From a checkpoint of a small self-supervised image encoder: trained on rendered landscapes of hills, water and sky, 72500 training examples.
Rows from block 8 of a small self-supervised image encoder, named by matrix and row number. Rows with one number belong to one neuron. Each number is 500 + 40 x the weight over its row's rms, rounded and kept within 0 to 999. All counts start at 0. Numbers have three digits each.
After each neuron's rows are labels from the 100 images, of 14848, where the neuron reaches its highest value: "top examples" is what is common among them. Only what is clearly more common there than usual is listed. The data: rendered landscapes of hills, water and sky. In brackets: how many of the 100, against the usual share in percent.
# fc1: MLP up (model.blocks.8.mlp.fc1.weight, 640x320), inputs 0-159
# fc2: MLP down (model.blocks.8.mlp.fc2.weight, 320x640, transposed), outputs 0-159

fc1.515:561449537530494505509432484443519432523543487491483503481487466509495527521474455469531520511501481462529497499475530494474541497550500554535516546507460477462491407436462512524503544546475544478470590522490547553520490465468413473466482511527498444510482459460518556567497527441582488447432538516550528484539492561468527482506444522496536524421503497513522459491476472531521428495401558490484433495459511499551452483472539454515549497572475432525518449533565567446522494549481491
fc2.515:464503467477426527483505465493499568544479469463565431491505487526504542523458477565468403546520436577450573503472495579504433502512472552464463431510534540514493554501601487491526421432496536564550460438499474464490490520550581458459515475447527553421525529469494428448492478502470481424497472522488457504440500542508513498544585560444440523533539543519540501485497561491447478511474556513469527555460431485505557452529575513534505563478539487532496446471511491615528529474419425
top examples: desert dunes (90 vs 14.5); noon (85 vs 25.3)

fc1.63:526479565465489532494499528499477516539483525503541471531459436472516528510495558520472413514516441511541496514514502421485439455541511485443498572511478480448468482405545569511485511499560529496515452487512468498529490518501472505514487522427578573479496562550474473503500526421550504401497458486509516495543463480525395477547494518525492505514490533495442476482475529433613478453509525547420487562473525476515544455573520569417558499496465495493485518503453467459399515520483501
fc2.63:436478455522507468501570533507520545603502511494540531415551520456562537556446553406508510524517557514533559415476520480590516476516542453537511477435429482521565429525521500491463531504450487537497535541486504490529487528556447433518463535529560538471537497505448497511416517508508562529412540539502549464460457490506437545467512456460469486451440504464448519531535518512476504526484530533494496464470433557526486494460523535543505521423489432449567497451551524518496508482456427
top examples: desert dunes (87 vs 14.5); night (85 vs 24.8)

fc1.437:486484434519476561486512507533525508428446490531527556448522530518562525480501494463518510488520536485466454443543485509508510445489511506473474485501519484458484519559445461463532489505600433375462457531466448426544483505545539528563571527470484466501501520574520489554567413464518540528510531499478510493406436522520469481557474450469507491490502523519532576501506444502485501502545482492549481469452487486551519577443521537520536488509529507483484488465506383544555463474513527
fc2.437:501512446494471502429541543484484456610454534536543486502497507522577454461523542465583512562401490541581491553506502397444498556566480503506453498524470504460465498463441519527518466501556591475505455501462477571513485538515473493447467459495456417481571467544560475474499501450519483516525554601538453448556482580499537503475508571538530541468544434469558473503442519519489555556514500551473502475493543499571492449527536486496528481530467495533496487480455497468541484488492462
top examples: purple alien crags (55 vs 14.4)

fc1.417:530431473464541474439521501475489597517444505523498492544525509530507487440508524522490517551538472474526507501410505503508449494469518487571519505501556489523553369438562490514459498565514437550422497470452542496551465533397557508535481477496457504444563541481473465481549483450511526518480536481527478523552478467446459526507502492430496498504573517507492480454458493502432487532533646511504470448495501549532541490514507527488408483511473476459517456531533549460536495469512481
fc2.417:505450499559443490520553455452479484532539490504555513483520526513458495508480513527508514480471523461429527522495495479503520448558440525459473443482556491473438552518499517518462527480408513443598558460422497470515479415498467446514550490542506586539487522483464490590501510457467517548523491452461554420557440512432563446495489511515466463577478492477486510506503495508523506513493426506463573519527526443476496523508538447519494541459462506485506553534459486573517518451468491
top examples: desert dunes (40 vs 14.5); snowy peaks (34 vs 14.1)

fc1.6:463467510512533492542560606433484441471570477500424501547461496490477533469482514492528512459583456423458481520492523471575518521498491559497482522497514520449458501522477445495547474457451464465483443599508421507523462576565493453525529499505549547540521594482428469476487443565516435515557489489520530480523530540486511539510496489563507530519457489581496560480472525465576495487476493499476494434500491418495426520468364516532535465418412524538460532511415464534549458568477495
fc2.6:487470467495403438497447468496472521456515568425566487491510503494521526513504504523471508535488570536589471429535440402486474543527512475504554529568481514521520480565487506454493539559500518501477535468495571471432538485508463469563460525541483536486450515527575552527503507448428554593489501502531502527498417553534437425536518462475463555495467416507504540480495463452445563490442538456504528589531546485531436455405515555595437465428504518450557538478483461509479531531488523
top examples: water (100 vs 44.3); dark volcanic rock (61 vs 14)

fc1.242:490470499464573504449503440458486564577447538518544559513503414523582519560557538397472540583477502485572534481477473516486562477478488518473449515472512493484501528455457459565514472484500493483494508414410382488524547496539508513427509525477474532517478478490495450461450503504576500451496568482385542520585506559510425471524495543539532489565510499477471571461519560487492503452437540590468528466495471519506512457459462539503503451552502464480516548412510507492457540495510441
fc2.242:526519590510468482541490517485461485574451518468538418494508500529487406596499509582472389486525490521471541449444504484470506521553525473530530484495471454454504455512491510449513478446554506466447460508598497558502532519541485444510451543482528530517519530466508500482531504489487528504464466558537460428434484497525479545479502487510512524520477519485502515447481533503521525429444513510561437568494522478527515495554562560507482526409493519543533456499456658619500466451496504
top examples: desert dunes (74 vs 14.5); noon (57 vs 25.3)

fc1.322:467511511475525482514492533479537507442441490491525590448465545429466471497510542580445503508500567418491449457468559505527491489467488483499482537451507490546528435495519543469482449585467503500550512525499552534510490508490498564424522526437469462468493447481429463581482580528534477469478484519496434509506545516559465498492458517473550503505545510441463518478567473485507502532463475533548449456470517414516463505473503511453539482410500487505507517481433418453468510488475519
fc2.322:480493521494471511472493575390460428504416527475453547531523471517478492526451508479487499471580468488478552443474510604489590490558433487527502521468481480517541502462577515525417535458523529417477524512547532482490488472529482560562494570508512510485498439558618495415434498475516519485508498554543510511578447510471447531504510472528512473477453514567461357502543520445517481493523472516456551613533452426475534538507479503523489478533466540569521487502551484528525498500458524
top examples: purple alien crags (82 vs 14.4)

fc1.99:480479460489545488534584479561476449474459536493446503474467508437479451482486494540591557533483516519549492451484496510466596484539475543509458507452465494465469536532539510459397535494513430515456522477512405475532438510531465495467466509507514470472642512534583485516543493464527458512541454581508553508503532547542494526567459427463485524590454480383452448433507436495521508496485532512465478523485456529474459530518567431495505514498530468535516478505510512516539434495467489
fc2.99:531470511528504467525488562575532450573460498539482495495506546504475589499510488492506472484569434441530527565485508508495501524515488438511500447495480441573471494472536487439489412524494489505493533460524513507539538473539498468523493534519579478543482552507465516481437567391524453559454498446495475499484469372507510489483519430470543502533462513462502505493606508492465515544506440440566463564505562480555450495523455520498542412501512560492462579464545556511513419495592493
top examples: desert dunes (57 vs 14.5); noon (52 vs 25.3); red mesas (39 vs 14.5)

fc1.562:515599442522519457537529506492501519521531553452541474444493523432537449470477505489528489517468493499485484486432552492551464476497534432556462465516487510493524449531499485488536536510390505507411526519457522501490581472557493539466489439513535577492520509482464485504526521481505564511527497540515500505474469481539507510516507450528414523507514456539521487494534456487487549576458499540557506461470449429532532467520515508517488494590507535504482523547431483538502511510438487
fc2.562:530452522489498524558522487526548462497475411469459476540443505488475493534521532429435545514541553533562540456499452542406514467495457454508532529525484546498514464480513477461545495594542555453448460519544454465511524499529435482432525583520532509507494484532510495525429452504516459517506504459459531494502467491452528504514480516494478465587551510427468515475475563495493478428468465559520516584513465479549499525525522463508503543491482481601474492499422487495531531492410478
top examples: purple alien crags (88 vs 14.4); high relief (64 vs 38)

fc1.277:532502466443421429429474441496540517491536500568493516465543543584423508401433492522569445497470483567406533523545464498534516514507536476503490449472436521439516547456498557461564568499523520551471526537483529551468461499515494559474519542541599434466534498542550514525494450538489594489468508480537477467530443534500550452556510521502440467551525570515622474457441524503427468589494522506498473448503520466414453544566495580542493499482454465543527530520531500549497541486507468
fc2.277:569486449445488543488449491546492525506521579425465555601530475521559479488557415494502427526461505458494490465501500551478495480508484527577479447513498493504574479454496482495575490511503500513468514480510492456597527512491527474491521510559476511497477563432528544459402398535515487498529455559392481458469546464491501503514520470527506450449467533554565501480574477459543533415512479415447515468497534552533469493563515483505455507435556493507474464543519520474560481514536480
top examples: desert dunes (33 vs 14.5)

fc1.161:451470505482429496496480480514559516553439561568487512468488555562501503491443515453533502513375480520492508555544525519485530427530570519511440470546484544489495529456443500451502530528474513437483480511564376493516492569576475549509479429551477500487479461521545501499501429464528518478495497494466441485507480528509426486517457396516517519471530496520513491548438550505508463492515454460562507492458488504479426558568525465469566579531475527489547513482444483532527543502497460
fc2.161:524546532483498541462458531517501537521518477536523450455434461475466630477532475485482425511571500481488455464475448498475496478478461464444457514494548497490476484438540344488498524498510524544482558503510546564531511465467536518445486564506532472558524490507495527422461495498406520490500486417526434557503480557543477517478511527518499473512534478507437520550588470433539510573456464514498428594469554579408554453505534456492498527433484474576508545500544465490451465498446590
top examples: sunset (86 vs 25.4); dark volcanic rock (38 vs 14); sun or moon in view (28 vs 8.6)

fc1.608:471521541490497509485460510544511498561536503528465478501467467557511531479471419442534490551523447525485514508468535513490446468513505498506492490511490466493506462432550404512447486512481429557491476532465479478569485535455516543480442431495539451522621542444561492482490485498555493482447535494582516425532510454504521505555507478474427516520548508458465415493582474424484460439441475440491478529487509476507493451513516479539471448484493504573511476458561573495470546458585464
fc2.608:485500553449513472550542432550483531508462563368509511497585534499486568461519502467500525532506525476559492470489500459494562503553494518534465480571507493549532483542542510502501439469487534549445531503422491520486513470477496472481431515499461565542493441493492496517453455457497533475557507490515546518509516500473496472423483474439520517464470508533557498492491487508500575479528532448499559532558491425519475548419492569532516509444533507489476526497517492476612455545458589
top examples: noon (80 vs 25.3); desert dunes (77 vs 14.5); fog (63 vs 29.5)

fc1.372:497426485504476489561463520477447488502489491400556557465465516588503489544478498472612463513497477533487566425511451511483587495528541553526536527580560488503424461492478536468541515402540462494477559522530554464453483468486480549478518463483514505425487539475471506511566432486417493511532509479502415525517510553457546467519532505532545488451488436484488570584483545484483482523483515530539538524429502429469496478474513463459591520529464405513479510509485517526529445488449451
fc2.372:484511536468520529488454552598483425457480508528548517485544523468508471564487586520437528528466483423493516567464381543585476434423515566500471489398523518425585543495523508548464485566498501563471452459468507454515488566532521487522499541457487546548508499526467531494490530535514472491515529509478417523530513514515467468498525489463437436469469603531505500448475523524499540506387513512510568517489521562526500544460521488480472504487447487452549449466476544471483581543558492
top examples: purple alien crags (84 vs 14.4)

fc1.524:576486490492564536545478520509486456453582529497527508479500463432462517516409457496514501538431502453554483526490434515465542552481471496511545499513493550543439600524497527456498530508468492520503489596482510530488479540533498478459457526507551527533533571560493458506479561494444515583457473481543501536477498557504462535463519490524427503546465461533560388524588486490459448481448457534517475458546541454469425546442551501565512490509593547496512495551504463529493480422556489
fc2.524:486504510576475526516526450526535456508500523448463522492485486503455582480497536529504483492532452440473507494455416530467536574532531447552545479569454433517482517508395401459452481492548465458493526486508499556595546408449412473502435528540426479588474459542548520543537500515585472520465532429511482497512493445476484517556521503500497460514514557422481571511530525539482492472452492505508518459571449479534501534592457543530509498510475487492396523491508503505462444606532518
top examples: desert dunes (65 vs 14.5); night (58 vs 24.8)

fc1.2:578437495481497515520506520510481501480520602427459490476499425464537504523470526542437482573550503529459488523507507449548409503450507457479496486484510556497426435436587504512589491447514494535409506535497483468476482518580480514469577497427476529575464573503492497458513552489482514532501471498511466506529550518498507500579420471468508537522516527460483532505476478470493529564447491514524533482454485452524524465526533429519548515540560470435542460453494499510506482490508487
fc2.2:429441446506507496582440447492483544461453440547507506509460570466510547533418474470507509556511489497501508568489520473478532459491516512491491475488494426549513523557456516476497495529502443547425501463448497484465482464455492502486462501564496520506448491561495557484441445489541563496465541464568432535480455460504483525477519525504477469536494428605518544402563457484486506451502522497482498521494552510497500509561503528436499455555499520516526480569518464435558537514518494
top examples: sun or moon in view (80 vs 8.6); sunset (71 vs 25.4)

fc1.189:532481468467524420491555498464560523490472458514501503461504474605503555458533447544463442474492528450513548474521516565546525590532468468477630534529559495492497504522445453486512554435508487492553479487469510522442508506505510509489531464415524478511489484485466497483456529440537493448524516548451567487449497469464479471544505472416520505507460468531526550433476535514488364525450458415491564432464501518523497462489502549559515518513499515475486533458536499521485490509449544
fc2.189:497563493516477474494479478407500493498512439500465529529521526497473474457614530462496436551468443542476493528559463509461514499500498528399495457479544488498506473510444498504431546486409560437591544523532545522549455497541418517507538539531472454494522556523492607520561449545476537497542498445535463512610407506454567565533450497480495490433545513467543508591472490516428479457493494492458489475518548522507457451548484492534473487416526437574545478525438504468471549493554490
top examples: dark volcanic rock (40 vs 14)

fc1.72:534462518459479503570524511506520565456581550436521501456520523523538444503535553449467514422428465451547484457547552489484527516492502450569553495487490534484455459461414497448452587471586457490569518550541557509501531493500492530452480500453537459510406513493514496469554424493434449515454467494450494478444479451527550475495544500453496492565461491413498441478446352568512507496524475545562400474561545500526570540453515500492504548533535553467486533518516551473516518574498547
fc2.72:420618498537559431430485473490467438514470485559532520532485456463386472504475512489548447566536546488442511515544423487534481473476550530510474497454529453510522524586519455540613409523507518536478472493502502527585515488570492481513559469521498516521530522501496527514493587461527535511515522514542552487518464514485531574511503456463522500421551499562512550486534566463549467493507561428440537434502445521481440459529500482550477385545454471537439477438509463523435481501517499
top examples: clouds (99 vs 61.5)

fc1.217:522494480570417540442470494541523497423520460473511512492464508464493582509589514478450533488512474526448480474542479591514540484530470437480525504514534462517489493580474481517503470519439463515493508546484506490536560474546476508528486462557479471556463466558568499552523493461503508549457368532571549462502454439506465502492473514463473456429530431548502475466543479465567554482460487497500483503514571488530575513393513518478503479513534528404495527490516438480461507456529463
fc2.217:472484593448471462535471536484499491561550473504536516501437509515498470572447491491520390489459473521455521508487536524482544539501489507543504541554497512416446487407567490529485454465444460537500416539523573579490532522460566558476515452498516504490522479482546530494510503430510489594511510458537450563454472452542556506500410467493482543589517481482465519508517497549487501537529545508462587396494491504445477540564489536448474528451411511438527487460552480519531530464425519
top examples: noon (64 vs 25.3)

fc1.415:573464463420529590553518454549483412508505454490512438542412441449504515449484512459507550516527507504493548491458510532483591498469479484510479508455510523463483515485544496464516463471594522513559449504508540483547427466555516500511493501486530457530485438468541513480550501467520511498497507523535489563512498509523459465443501536573519576573499479434480459590530437452493443542469457463503499554480468393476530501507533469485524553576545480545410531525523486473582507453485525
fc2.415:483537564569588517586494453451485479499541495518469485511459401511525522546421446514433526549496543510501540426473485477449454470505514545471489555468533535486454476450495477439597566517504484476519530481542570473468535507519464487492484510523513504499512505448484394502538448519460506497486503476514499512540480550440571484449498497501530486425502413424483491538506583490468467584528517525568474484508495471529483523578488548447526477499468505473470543550546501591401504525488446
top examples: sunset (61 vs 25.4); sun or moon in view (27 vs 8.6)

fc1.125:524483509423508503533490511494525469518481488405447498494441469506556477519490552524504453556503527438510457534502587433535499514495526533528417465543536476506501511460494472540537503489450475529417449471540499514512507503489504503514610430489467496449527437463559535491557440493461500544489412568488470572492482515516480485545415485547496503484623474438484541536542524463593507531493535552515510517513440502486521513498539478521513518495517455475493561500508545522551479510461497
fc2.125:570539523514542513551470488479507521440521480502435478479452581494446431524485470530445479527479519548524528518524446452497527483515504474511506542572482565483497478451516476542451504516489465611522474454438508460486597515512518536469502491577457523546412603477461511511443494550501489418538544435530485542511514406507548439498503474471534584442445470569504484529508464498469559563517544508545522497485569545561496506477504444484519403456513527555516464550435478466516502478543544
top examples: sun or moon in view (90 vs 8.6); sunset (88 vs 25.4)

fc1.371:485427489504526526450505468520467512457527482445529565462515530515489496427423533451488493455561431484547549512527452453502515507501484513435436453511483499446524493569448477543501422593464462479490504512533515585522463507435465490526514502503497513489490488433551455480480576471458491574499524452533503541492518573594463489475476472383503626538475482500426538473445445550519513516487532525490486519459553560565564531515516535499538509525421516503539588520527548480447547458598480
fc2.371:515567485478499480536521567524447468517467509548490434468504564546510538543524418505511536524496515526526424523483487360521497513429515438513505545455449464521583546453522505518527506559516517505486486480488494511500546480587530496465482562508484384532485505564482547524493462517488455454519411496437475489475487468511569552512511528497500492464567492450402478486490485479470507483525539522485430483507391522483544479507522511436525508509513441531526512545557487521513466533447492
top examples: clouds (99 vs 61.5); overcast (92 vs 24.5); red mesas (37 vs 14.5)

fc1.592:577507497463490456498464468569445500460469473548465510526507493435552542501486531487429545526526477469472480534497547526479566490538568507467506472525493438514475541449567505485534524388561500518497500492514486509470501530503494462498589530479457465452493503578450436495493486489483570487520488468529482525393480582526565529496483495441555569489504484446508392525486475433518465539507462452526542578546465560457520549534522577430456497517430407532553541538498502545470464465456571
fc2.592:471483479477500508471535537582469573481504515509502473576447469511492390544455429549511591453465458474461512471526554528440494564460502512514558478486507470533538498490492507513447490428412493461441470543481481424468445580505476502442513546536573501523482526533479493563496461558522524447530468557463504473509601518419483550514543438454465504413469438535444558511507482498562497460491526490456455459499558546523528403502502489562507565588506536455474528542476480468549562479476483
top examples: sun or moon in view (70 vs 8.6); sunset (69 vs 25.4)

fc1.588:545533460537499471439477471493555538508500446467524530490454495458512465472514453530538495504541563490537500508508478488521440521477564576431541450518516503518529536536457527415532512562483494495513448524558498445413594480514475570481578445456548558501507426515526507508469489487449513466482511457545446485485524507554571487549460604492564483512493497499460522460521508504543503534516553529538590481533524475518512515558575503506495453478499577574562485435448502557446523517524482
fc2.588:544474600494426530516436484492438467488467392441515560463478447485503508546417521459445537495495586494507491519524492564474521479470469485512500515461507466521444494475496558511488522525486546547490500467541475485514514512518589581483537547463478482485486462500456565527493470485483469529545453469523463507507492473594577561503522512478556452491501455498519498500527494516555454577491599456468471573467505414556561504408508479459501421460483516508539474464553492503498548515456505
top examples: purple alien crags (99 vs 14.4)

fc1.382:495458480469544574429466501483511527493538452513441445488510510492498488524508542477620486513507497510527517457557372514550556475538508484467492591463461486477568485393460543556411512495527465459425527502467476494512481485499497498436525504484519504473487541554531556510530543464546568474500472571515433451511503403568580567454499457499497477531473501500456495549529470472448506475504508486477507515573479483448382529541493517477516524421501513513583475478524468471472488472484484
fc2.382:544499493551541373562447518473457502540551560571450527449563538557531488587470493512485528467569451489490513519413458426544476504470504519571575505570497524547533413568502450394493509530538494487500474555532431530539523472521507533568470528460533457535488481445488497535523437437462395562441523522408469476546446489507533482500498509511504443523487527445546546469526517543553526549530463472471466482452478514457549477467523520496451519568475477509516532476512530412551503478453498
top examples: purple alien crags (59 vs 14.4); sun or moon in view (27 vs 8.6)

fc1.243:478512511472439499514497444579470514457555444514519503454485540495480449472490544494509539490469474489503502555482544482470471479505476568581430471441524474506509534567564554492450487550508523502430469411503475493490565440545508612561477509469589509503489527497549521506469487553476490515454526488415459513533502569431524498444522478455443488435512552525545557456544526489481438468484455513524498474454421566492540498524556443541544428460560482514480501451494579471600499546448491
fc2.243:560488462524536526498511534457402501576518499484469530523485483492501529458556495495529481435588486556502496466504492523450547514552475548515460516507476490441483476431462492513518467471562455496493597503572555523549497510398506527514462499428477487474484467596466421511494520466561409457549449530498583495538597458489453506504475438557563528460499499524486536549529528488520431509546556483435450456497435514514494505515478521561478501496465497476480482527467508500470515548493421
top examples: sun or moon in view (27 vs 8.6)

fc1.353:565475486557522462462476547545469558522437524555598470404510482528466524430481547450511484544515534468467478484490505549536493537449519469468553488516447457457397529530539514447504511477518507473586584510432532446456515490527552491433499485593520537449451585481541488531486495508503432500497462466510576509535483445579519508552567482534477493504469501539499476526444553454473512540463473364457515448494530495492486514513542484479478444474525544508471473467488447500507553506545541
fc2.353:484539494487566529463510459509531455490516557480460529504450513501547537491457522539499458513517484522508503543487519560530500495483485426556498419535483496547544454488452467517473506559455511451390465554494577520496438517496496469503507460542458452571518491501494541532508492540477561443515513446540495542446519435537464464554551444491518525519530480435513455449569471455481554486608539521551450522540570457476422490456503537614506551526524465536496519519473501516466446517512429
top examples: water (76 vs 44.3)

fc1.452:495442536464545504450475485516524446464517464511490564473640454519530488485519479511526522466470516504559523547472471544439502548498519564452439521394574514504459454497533490453591437493481507496510514501511532488529474503521524525451470522462443479508484456554523482500478520508551476448502533521440424561499533552548467588487515522463536524491564506456505474475461553512522470499444453500547512475479464550567498456559453466492502463514464478483471485503591472515494486471494492
fc2.452:487604507461423506485534454429437461471593524538432491514513491546500526471489538467535476496494514529528514453506418446504543538435451449506456494448520517463467497514467499447534493381437518481529473558517539496513593464518485521527527479481552452473453549499523520498480496492519442507548491470465503454415528549459523438484523420467548513549477492529532559575517433552418552494536545455492499507496551447427543489478486510460439487421545460574525544568492488449531509424503514
top examples: noon (84 vs 25.3)

fc1.248:472477512518441522504483479483472497531495490536512530499499405572445493514539563547477587472482486445452597501490473450540555503498475490428566531530556446480478471552429467449459457445510509463513470550457495517547551459501462392495485540532493560575510463565545446596484454486511465545547501495467528526528523448487532496480467564465428465497469536516506533498472536459470499490567489502450544472536531518545493540494471489513541488546454552536410518481462429452536517466475499
fc2.248:536456517478556508418555502575511504513493498449520521485515595463503455530493535509401494552490502528504475528467540442453429437473534425537374486484450464588482452482542492546546505491430524490504460486491515491510470597478441506470512508546508499485535502529452498523565545496510593521440565450465562475535432544524484531472577546535547586480515486446505535476484522502509502485501527503535448602568456463560493443387551530428486470481472511510587479543576572527465477527536465
top examples: water (71 vs 44.3); fog (66 vs 29.5); green hills (38 vs 14.4)

fc1.595:572565450514467478440512426431527445515499477561487549545544483498564403533448457525549508474512525513501476487540446487496562522513511575457488532513540474536542512552404437493536538539522511507535447540529404494501540558504500486578539437434457469492522527529460561568513508530474462564483460505494525473454478460528541436513444539512563512471500479459467512491532498528524526549507456456533527509474536500523521510492508505459480444410522509508489498449480471491449458429471538
fc2.595:494488539533511524482442486552485475530452484569481523548524521483492529503485538509554604532497518552538479472510525581469554487547411520526479510578460445537474502532418467582541543524426490536516437490478507488448481435572475481449497465448492484443451498457489556524495553486537430470469513529509551448487521507461524513466483482480474555517515480490468578497488479432517515542564524487524506521506524496419518480503539548439535453485469485465493435523500568454556536595448486
top examples: purple alien crags (91 vs 14.4)

fc1.583:507388488543473478495476512496485523499519574548540517486524497532540443453502427531538500531481497491500550494506546561484528510532467420487539476489530475522527484473531500435532521542518480464528478498507500488500454524469536517516490452500504590513530441471465546456440555485595443529395513505489435487561566429477512497461462549446512521522558561512575542509442500516528440445444503486572532477558532536472496456453520509516534523444526546491481507477462525438523556517506518
fc2.583:511546473477533472433517464521468560474545458501506491540512537412528537506502523520458588459528436505501524568522466478530495586501514472492506578509464513487418529498490541587521581424413444488471512376473492436463517497510493512515520490510568462488499492557499529447441542479501489496490465456471529502527400562476522452469516515565492508511556489537404486502473429462520488483564540575423499473371400545543544484515522399496467502496518446463523468507483542486505492514555465
top examples: noon (95 vs 25.3); desert dunes (44 vs 14.5)

fc1.87:488502459477590493481469559519458539533528548464423525540576493514469481553526582455522495433472438507471521495415465482507493460538442569484552477425429487515529505513541493596510424493464494457432500437503466668491449481439471445561438497496516468458501455514478482464489580446609510476475501487492466523513511522496473503460486471458530493528584497419548453518537486505489514504539516482498477497499473536482489450495510447526554517536539478500495455464488512426491530473433502
fc2.87:515502523484445485497489461485519428508498494523522382550500448509472512476494400428554501536535484452554503528520570547512520504517485452469445460589563489514505487530541562518520489462511535540502501445551483452513504518525516515383449491543495490560472597529439553476408487418553499496471530496522498480545484540563498479393593510517478515527482512525523538476486461497503516521472542488502490568463478492530566505515541453434463465442476507525490556527492567486546447548491457
top examples: noon (88 vs 25.3); desert dunes (52 vs 14.5); snowy peaks (45 vs 14.1)

fc1.375:470487488498514556441475504443556555543509513528494485518516477586456505538500487519506491454462437491479458559499493450528478483534476537535472452616477535512457461506494455522484511471549498516514514412510476528467435553461494533491539553418538512468477455491468515519606448563516474480488448547523439439471498514450477506479478493500456456511525565491476454502521439439519530528497541500528471524433497490491530637513438520502496446506478485576611535463444509525465506457485479
fc2.375:508469504369533488521553534590534502492546482443546500533447481482527552475482503493469466456472546491535453475468519498536458490545480501527476530548474520565512459452474522477549581536488492481473565568520437515502486471491564464470529503561509457515468553479588481536541483403447554528460500444505547529531518488476580465519538544469541505522531472573516520429453431384438469544479491511498536489551502467520532523443493479542465463437530505520467516584436553502491502469453494
top examples: sunset (99 vs 25.4); sun or moon in view (89 vs 8.6)

fc1.393:484547450480586479471488544573507511461470570447564570455508566561485503506491496590511473493530547434529487500466506513501504448513518549466463496480506478534499543482447543503565475571526464468451430417536497471453524523488549548514484496506558445489363540480539572430515461501514499497470443498533434497479560470509506485455500556468499503493578553532513485547462523523530490537499456589485490518499458493456449453460540554495530479448495471467484488446529458519461538526514472
fc2.393:452529548540471467514486498476530516482504547477497476533509490486495472465472446454497540549499541536466495494498476519554499531546458477449438448480467475481432474535483447473509552527512478453522453495515504453479495494526432523548475518493519486483551504508554541494509513433502563474519495516516500469526542557527560542494436388467541505516455527525540464490510507505513454505491461505505493560504540528519479569624524512465438443514496575494488516443460408482518468556523546
top examples: night (83 vs 24.8)

fc1.513:525481521507424464417513466485484508536505403492475492561508552519571463488521477554486488501504496475542519483457481581526460518465445488527541494469527490470508491499521496504585467503549531468520494474547530566474507464505556467511467493540486520479497456546496489469526525494504514599559448526469421501442424538596481514428492464475522499481500518432500444467523455560551485498509535512508477543467526510474532531465513444483493522508487543515535469550508488508427533416483587
fc2.513:533550474552474428524507483520503418473436536461580604530512524445483496500454461518467468455494445563503532526566531510516534526479435509450476492408522526459515507459507477539626456501488480492514534453481508540540543513438447465552510533538528516523465510454477486549560581494503538459589459485514468579453415467600494461451530505555512454506478540491470500491529549494472443458514536534527470508526476428512462460545456451464493606507542487552430517460496541500413445494506482
top examples: water (72 vs 44.3); night (60 vs 24.8)

fc1.369:452549469518542485510452571437452525503456529508522560415400464434471493593586554535456499470537522518450491513434468532472427462473458582498511395429489557512490432440524491454570504597511507490464504459538467441493491432564454477529511515481550477525557456465498564540479491457536498454456504529520504518437545487490571508498431573537505484428502527472455430513460491520534474551457583449499460518508493419572515517433483535572521485522498523573448436503429519519546504537500518
fc2.369:462471516482530448521571543566488468544473491546424449494479471522527539519559442474517498513497559526495549492457499462535497472525486556526533463552532479486468450535557578448437532470509473511475462570547476519565435528516522465535566489518545452450446473451499516498544560486509521540467478426515458493478539534470509492430504492533517542472466523474480471510547485533443506504501472501482523498522559507547550514387547536537516501464488443535449455499473525507496496515543506
top examples: noon (67 vs 25.3); green hills (56 vs 14.4); terraced slopes (43 vs 14.3)

fc1.615:498451511511564492543474452515464506494478463473532511489477523580535479564465469492544458513554448463553491482524511506483503491488523501444545538507480482497488449538522477517543419444469562461479460530507455474515499466545471457478506476493466506463469506586534497468491559481489511429486581529532517446598460506523435467532489485469492473486457496464510499518472511438506437450494481498461530519533481511381628520521527609489468494461520453477491575486480513449441532457443464
fc2.615:485420573518514419508547414554474521516484534483502503488459384464496534471562439456548551490411557522469409527524518495516484488550513504559520484474515460557519548545506483512466411494522468499490567555549512439514508522452500570512516481501508475465489511573469501497495499548531525487532505499522588536434457441517512486452599461575463397436499511490469531496498508475480507495543552542505475498515517500559460571531468492494478531510506477444520578565488466506500464444529564
top examples: night (63 vs 24.8); snowy peaks (48 vs 14.1)

fc1.327:479490488534467480508552512457545521535478471449446565517542518526501464484479564549479488493519518469407468524549514555481534510433505545534532469480500516511479515495514421459462504496486502529464464467466480559419475472542568483596511542453579490437535429561554439473509561559493452533571475508529469480559570597424517474506456526458470472491554506561442500424495445459552587564501425435424517451525521455446471484479508546493546506497454541473524534472478458581492417505508502
fc2.327:502457544443508428492456537500426536476527472469487572562483505538487487478499492525493526483537438624525445522550443440547522457472507466543479448548523528508547500438445525527453526490497549452519524514504586484484494553554563556479560478511488490507403487497470580493489401507488539474470446532551506486512516518532535495515544478589475525507456470477563477500484489516542483538507567514466556487507506518444438509414511472526532512533484496452567522541519509488486515523499430
top examples: sun or moon in view (98 vs 8.6); night (62 vs 24.8)

fc1.292:453501454473485428547509474505459516511441505536480473530515432463507504626520422484482436565553453514550497549448534489501574581529454438536443566547517507460502517578433452518558577466598537410491467512620502564519506560466432557554608557530477551503503459493482445476588445509438484507473475488489511478536477538504506516489497459527427497491493563479504486517488441457537486454496522563461445479565503481518499474578470543519452488487474477581503496483516496501470495510525539
fc2.292:499529436501495536505486477470455517463619484459467514537559493504431445516535514445496536420480530568459502526485506497509465430466567580414500422522494554514519511537461535516452485539450508501499544487489499483511534489507471499459508554386487455477424487532489496448560481491548468547527520498462469552491476496497497469538462467546499549458473475428480564527514529475468551529552453403542563559552490519533534584457491462543531497488528470456431522416466506431494470487517433
top examples: clouds (100 vs 61.5)